Rows from block 4 of the text decoder of a small audio captioner, named by matrix and row number. Rows with one number belong to one neuron. Each number is 500 + 25 x the weight over its row's rms, rounded and kept within 0 to 999. All counts start at 0. Numbers have three digits each. After the name is the row's rms in percent of the matrix's.
Before each neuron's rows are labels from the 100 texts, of 14976, where the neuron reaches its highest value: "tokens" is the input token at the peak. Only what is clearly more common there than usual is listed. The data: songs of 200 made-up bird species, synthesised, often over outdoor noise.
# fc1: MLP up (decoder.blocks.4.mlp.fc1.weight, 768x192), inputs 0-191
# fc2: MLP down (decoder.blocks.4.mlp.fc2.weight, 192x768, transposed), outputs 0-191

tokens: "whistle"; "click"; "arch"
fc1.567 092:539509527465532473553532505489503462481485514495481535498569546484476499530518488521511485496490504509479488477487519486503476558508467498531521519445516494495508500498549513545479455580527501452519478466503492509460469483476509544490488504521478495478515505535541504507474469516513549508465459493518452470507514486533475462456524508484520504498502477473497469496465478499511556495474520492501522481483548496478479517533483538469512509515493548530500513509504475493511514552525476520492473473532476497496521516484440489463511503502502520495486508495490480488526490485506510490
fc2.567 103:472482498480457549487462500446529513460481471503529507534492511470501511514550490499485490519498487480509520550529477477536495468499486512493492443507513482461517472498459488481519524450488470568503519513494469529566475507515504483502483551512486477480478512478469483481540491497501479464453510479527512500534489483470525541505482549488528463504550517520543510489503526529539452508486513523490531501528501494499511514485499491509495538503498476484508511496508484489519467471492484476514536545445492492509465527504537499519515518515473494512487537474514500523450480526523466534

tokens: ","; "rumble"; "hum"; "noise"
fc1.594 093:518513493482455482519531526478499462522510539522472514500487529488461490541505505473519457501524462483504479524521526536473475519488537498530517499511517510456535465480523487516527474526543537439465534505497509492477488535460503495501526495487526464503533543518507518528455487493528552495490482495541461477465500469468519477500441531501526514519535465519528466474458498484537491502531522463474511466519500529461489508476491459510525469504481500506475491521514549485487490528498495531497550488521495462493494489534502501491493478487493526561506452488491481478494533494504502476
fc2.594 085:507509520468504528505493475481469495513479517501479520530484488522519470478542459496428531480518465513495484486508501424515499497514508489488516513446494511533468534496497506506498473488530441458491489479499526496498503492542534506497501512527474506447479540477533518539495479524450465497528491497478551467506530542503510500516494456516499494478527547496508502506509494507497553503528472535548485502515514492499501511527530520473523506530478506506508516449522479489473512491486467455524548462497502488499477455449496551466523555529477493526505523496498509499471483531499518476

tokens: "stream"; "rain"; "wind"
fc1.192 099:491548491484527522562491495476455550522518497491490510500505509475522468476515471530505503548499527556514553500484509517502504463491474506530497482501501449522508472555507512521498470478472462488518531526461482530516511509517494486526492477497501504514537458448488486515516527500471485490501499471468467510518451527503496492511488480485525556532493501485498510498501456483509513489513526484502475527512507473489491502530540500447514517480490504529542482441489510431484456476527498499514457460501539501492503517470470473514504536499488515477526520510565466525519451502503495519
fc2.192 111:531455538529465495497509506503492480487457516464502491522490500476478443515511510491441478457496474493517451461502483509519506502515532523502517492486489503461503533486525505469442535504504479518501501442543450470475514530483563492504547532502485519466459501495525468539484521519477502520510533506534564498519549521503501482506524507495490453504504492508489523538480532540471491514458485529509490496526492497489484508478501490529479474526497491494500529509527523510499489531487514523529490520534484505497492508474509526500530455473482493520510518539457514434478496542517499450

tokens: "stream"
fc1.407 085:511493484514528482532484519462488489485521492528516526514468527494503495480517505492486510504460516520445495486492513561512523503518505509494489488494535485463500488482494481520540481503493474491544504501461479511520521520500458475506486521503551484513439490485542514509538519513507468498597526462472507453491479479532455530502438458519495522486502486523509518511524498492495460524507554476464466486502487520475461545499499475497512510505496571502439474492517536476526501501516503502517541496487521465473481464451510530527496477547510501507479483472498506513532506487512497513
fc2.407 058:485552534532512499473521489573421504457522482459490491498475502516509503499499486519514471523533526477529468499527490459475484512533485452495501528486468490493501488514483501490475495531511532545466479483542528485483519513483536493524529493487506530446498533514490515475453462489478512502477505500471483484513501522503463509533548507504522529509478535500532498452475493530482553495471508489493539484508487479464513505484548502467513508503467514439500512504502488470481491514504473532509501476533474505512508465496482511554494502476489541471488508557495547513506485488545471517

tokens: "stream"; "crickets"; "room"
fc1.302 093:495501476490539492507512482509514486486568483493472508498531484510505524458508496509501464493495532521473476483494473482492519476523499499518501504518552538544470488487510494476453536508499546542469535509544514512511479556484475507518489507520463496440464494529515507548461539473459480493490503480556526469487497512511519490511546477544530523457504458534540501521519475515536454468452522517488519519469454534507468477524474531526473441507500538509446487488529482493502485510497498521520456519503480472502479496488491494520505512494509492509512495502468479516497522477466506494
fc2.302 069:565529496522503464538475521525469501477472507523479471530509527537525488468512509536477479492526488493517472534528443483516488479498528476515476494557466502521524486476512490434472520477480459498482510495532503478502536522525505462474484499489478502518492517515482485511490460511516530486504479510498517529491466469506497463481497466481497517479492512478508488516512509488531554536447466485501502492542541474521480523465500499515517531498492544497539543528532471501499499480532509490474443524496518462538508468461466484529495469501521510455482536495528527459530508524525475522

tokens: "stream"; "wind"; "<end>"
fc1.640 099:538500465492498424513514521501511486492498480438504447525476528465490546458511497555509517467507460512508484498508554445480509493481513479534515440528531461529514500460529499483501512495500527498485530492501481507461501535476531507504503527518481509492451478500467492515479455499530499486518518519509533530506506503519536509472466504509523465475484523531486509524536473488529543469516522534479540490482520488521516463494522531503502505493505497473493511525553481503451518463495478528464475498481509514519472517540545466504533490501506482468475502505541473509488514474484465507
fc2.640 079:493455503515483513519511508522469508523522493543500509488549464502561519482529479443510483482526522500493521522542452528499512484479483504485477521426492483510528485496506493513474460495461486505515489500494489460471481466526476507497465498497516483495542511513533499496495515496504523502548480511522527484490517526471504500515529467524451520545518497488525498502470490491484485536481480467506474484461513527528465522446461513504499505557495568499529486482502453506495523471564540478502479464552525478461516515504509483501515445504509472498521502491468535503502520505501501544

tokens: "x"
fc1.715 097:493497484465491497538485482515536506498534562510531515497427524519516454490510513553427540482459486530505449492484500467474483478554506471531493529498492517546440510515493485476468485478492494498483495486469507491525506502518547504507504518516511489504496532520518507533530556498519484468503489472511500505469490500477462464512496519477528496532510506492503430479495516451532533554506527462553540515473503508492487515515489493468517451498486492500531502487522498481475472464491492501459517507477535509488524516535484486523520522485486476499524528498483493507499523471507534518
fc2.715 090:496488500508528502496517458514515459499513498493504483531527549492523522533501502467490473505496528515475460504507512469476513500510495481524533494502482525472493520541500507473532461553480479497532518472490469468533505463518488467512466481498505472528490523494487488518504488491520500498459462539512505507496523508488524522514487525486544447484524493520506480484509466516506474453501465513480472512500511492490485543531480472542489519500561506520444530522484495471493493560538504483463493536561476547548483456503535505461463487470478520560510511477499460489478510514491445529

tokens: "x"; ","; "whistle"
fc1.580 088:512515521521493465507526554521468473491498516484478520480497500491488452552513480479504486494492525522504504509485541511453509534507455442521489509519546505518517511471468529497532483503476519497508465490516487494467474480510526501489507471501543448472498551497494519532520541471507518520460496478485492531492482492524551494511490481513533485545525507493524491468550487510463525514509464537566543442484508455499496462511460466508485503523510495460506553482511532476542471521451487496477484508499536487476451490511515477500513508521509503488505500541458473498497520492479520507
fc2.580 104:468480475488558444521432511524503477530502499541521449473474519481539512497472519472465519529507505508453458510522499518508516484489547513477495493527477478542571482504497472435500502503521495459521508482439469502467516500512521519488520527477483505476499529521514519459488499553502508458521498503517498470514487521483488470494489533469496535514505521512476495551478534495550484480521508517460493518495485503482471503489508500485569509491532513486506473538463502503472549462506502554512529511480516463477501516489479502485481512527483497506495471503518513504510471506508503531

tokens: ","; "x"
fc1.285 088:461487519476540494485463524478530530506505527516470483510478499497483487487484495446520535470507539553513489480549466494490472494492496513519474537452493513476449483531469502475517437501456510503529478503480475507499502525493512494536495529498547525504495491529507528486503548509504497522551468540474506498486455487549465488483493558485527515475515504467485508479501516519483478488438545506455492505520512490523497503562470509490483455487508520493472490465500463547519523487489541518535520500456472530505510520528477501471523485508467517497505527485503490506502513475494544531
fc2.285 100:499522489499524505487499447487461490465480488460498514518507499471488496461477532492500483500490542487457511504490488475481531551522504489501536488506511478477500527516498495520529500506495492511535518505458559557493519477510520502492532504506449490502465461485478518484453504538514485492483546524528472496541505505509556506564518490495462502468459471557467509493501503502546505494529490488501500488486486490500535457542521516527487511467490467475531481531503528493476509520497491499489469507542502503477498498533547527511593455493497512485491462476508500525464475489523460473

tokens: "stream"; "crickets"; "wind"
fc1.724 092:471533523483522450497483479445516462509492455522465489507495507511482492486525469465493485512480519535486468547489477483535484506510528459519488497502440507480532485510488536508533470469533481496494503502501521539496453458515494495504487478490526486508498476485538453523532497467490515499502464549491519511500470507538532524521485513498540458476505497524563523477517444498512484543466524463483518464531453508499515517541488503512477496539521492521508505495518467499501507539517487496522474475547523489490517538484493459508504453488536545517540472485528505526480503485531503465
fc2.724 089:497488508516467534478534519503483519531480504471481519462523508507473537526501476529506445546525449488455538494492522448507497492504479520472492488495508522507481524507477514544466476519458501490493442521518470464524513484466506478504492536509455513491509539511463504501485492516453520511458529515482520509529460489482521537485531525527501521498517513504438458468499547512531527490489498525490529509537501487543488470495509528542510476510444505494459502467541491542492483516479508503473515504478504496481505452500514470507522529512551486510477513555445486498507487508500477521

tokens: "x"
fc1.644 105:504489503458554463484519573509502486514502521526453493527507483496484463528495523491476493521496458546497493525528468479512425486508526435490502499505509504511475525455470515493505484491504506502499557478490533499455461536497491491522507484528502481527513524538428460515523475526515497496457506500504470512522544468507462517534491497532500506482507472514500514537473502459524565492511473499495530473521491502491492533449503468480488514495536510464495497494507482462547523473496492521500488523555503505501528507494496493516508481501500503512469469490455541524507538530489495495
fc2.644 109:508465531468489507500514471518485491553485482442498524488502536520515519462506501505512537521514572466470538474472464495498511481492491507499533463504487469499533501523566469489515498476491526484487493533510504525510547452506504517484465510477507507444495486494559513510490482507487498519537521436518523490497465507468516500484528495477501490522507513545469497506527492522451487544490506493449475501532527472519491532540482533531479491499481473524495496518497538516459502518473490481529519449496505501549511512456468485510547499513479510504503477492519490479491473445463522511

tokens: "whistle"; "wind"; "rain"
fc1.30 080:502506536483456487492485515482497529518521479527491507546490558506522538499471506483496521479466502505515467501475495497511479521523417477500513476525550496487533538481510499524514492472482476475526512529499527506468529507495490502488485465503479533448521456484524470443491498482515507467537513467497516507462577549509469542473484508476507507555495521448509505474533514456502497496488502510471514539508550517467528515488495518496500514489508494519505513512502557495519523475494455500466517483457513474494458478508501472509472501557465518497533502507487497471470508493489500469
fc2.30 073:480512475502521486462521500502519458495454493504520502481461468528498507507519501506486538465491519522543547498510528487443521502487512521497526455458472507546501456500486503484510538482470546551481492498510466519483489498492498534531492479461492457518489501502491525523479497471525488532515476494532490477501492536484453464462554505545457473473517452508471496508508469551482459463531492503520476513494504500531500531546507506479536526503468508465539537540482474525494521503482518506498486524510489494519481532456552450508511511494505507503514517484500494530495473476539470539

tokens: ","
fc1.490 090:489510497474525553485521513492499508492501490479504456508465530485502488506474538491519511525479489536476511510493507496452477491500483534520472533502562513443505479490459518493488466497505510510465527540504524485491532478514469486452464522501495518480502516490499515472450495543516536488532511514527457516462497527494524501494495538496503499484478506485531496509538490576489530506506475490486491468468511509516487498535479517471504526496480476492585492522512512488551551534458496533530516480562458501537487508458480494476480484497488511499503494491457491480471515522453488453
fc2.490 109:512511454487515462502475512530513529478523510533509485459499496474517495493497488517543483456488508564557480478501506478535537527484509490520494492512498496474469506485468506518512464454533500465450449530497505537546523532496489539506478471482517479497501501523448525537508493489507484525520467528453474558486517517506541470515493512539482491509497444487471502496497468504530503497480491478493542469483502544541490529473494450486512517478491480497487487471513484530492533518495487501522496520532496529471545486466492510502562498536491505495440518532494511493499519477458525516

tokens: "x"; "click"; "dip"
fc1.617 098:527529479522483495503462525528512457466489533512483458573484468499500541529463491494529533512471454493488502516487498507513540479469517530536553493499499518529469482468491482546499499525475505523493520449474514522527495484491489495493469509500534512484441492493523501492535529541503523530469521557510512525498545495477507494492483502500486500503523506499501491477454459451481481485498488539521488465517511517486484446510512492483474491518509506540519484472542496458520501539487465524479513495494550525514502498494503484536465460511521513439477496475513505500514508446452490527
fc2.617 074:483507483502505490487510457520511463503505520510496530458531532500505558480539520476480526505530562546534542426457492506467508499481436509512483511515513497475475503479552513497537482481506485484488461536510528499484473515506494449524513506519489490493470499498497474518477451456497474486489469496503508511459501500463522496489508472509526538530516494446501511461512519521486537476482532482519439509512504547506489476484513509475508494467492499507479494525506516523498489477496510506478426515511520504473520513503519510476534535546498469480531498539530554469513524528478498510

tokens: "x"; "click"
fc1.71 095:503524442451500505510488494469468514495523515491479500465519472529496476505497486476459546495493481529470487516474459520520493513525471476515516524493539492533475487481475521517479455534497538469515451508504538502469454490483478531502506470495499465522505534482522522516497474539504485527506476526486520489455520508545520507484494446536513485525527520495512452525489502466471538505496520496487494488505549537458474461499501529486552542528527492494530513475514512499495511526500454520443518511518503489532516513543482462524509498518562495524517481519457510482464477512512495453
fc2.71 092:432507515549510510473486476462541471519497493494471518522536530512515528502484444520497496542503496497513496496454505455476503454471492520520458484467444508491488505522466517521505551492504523472508481474513473483518478532525521516504477490493488516439474477502462476443531476523495491472494526498517465500520487473455518540545502492522505510473547499474501517491473531482530448493527525508473494497512510494497524558503532491502507492528489526550519525518468491534519512456495532493525497514509535479483471554489474498491487525511459479500496523526488500553514502501485527493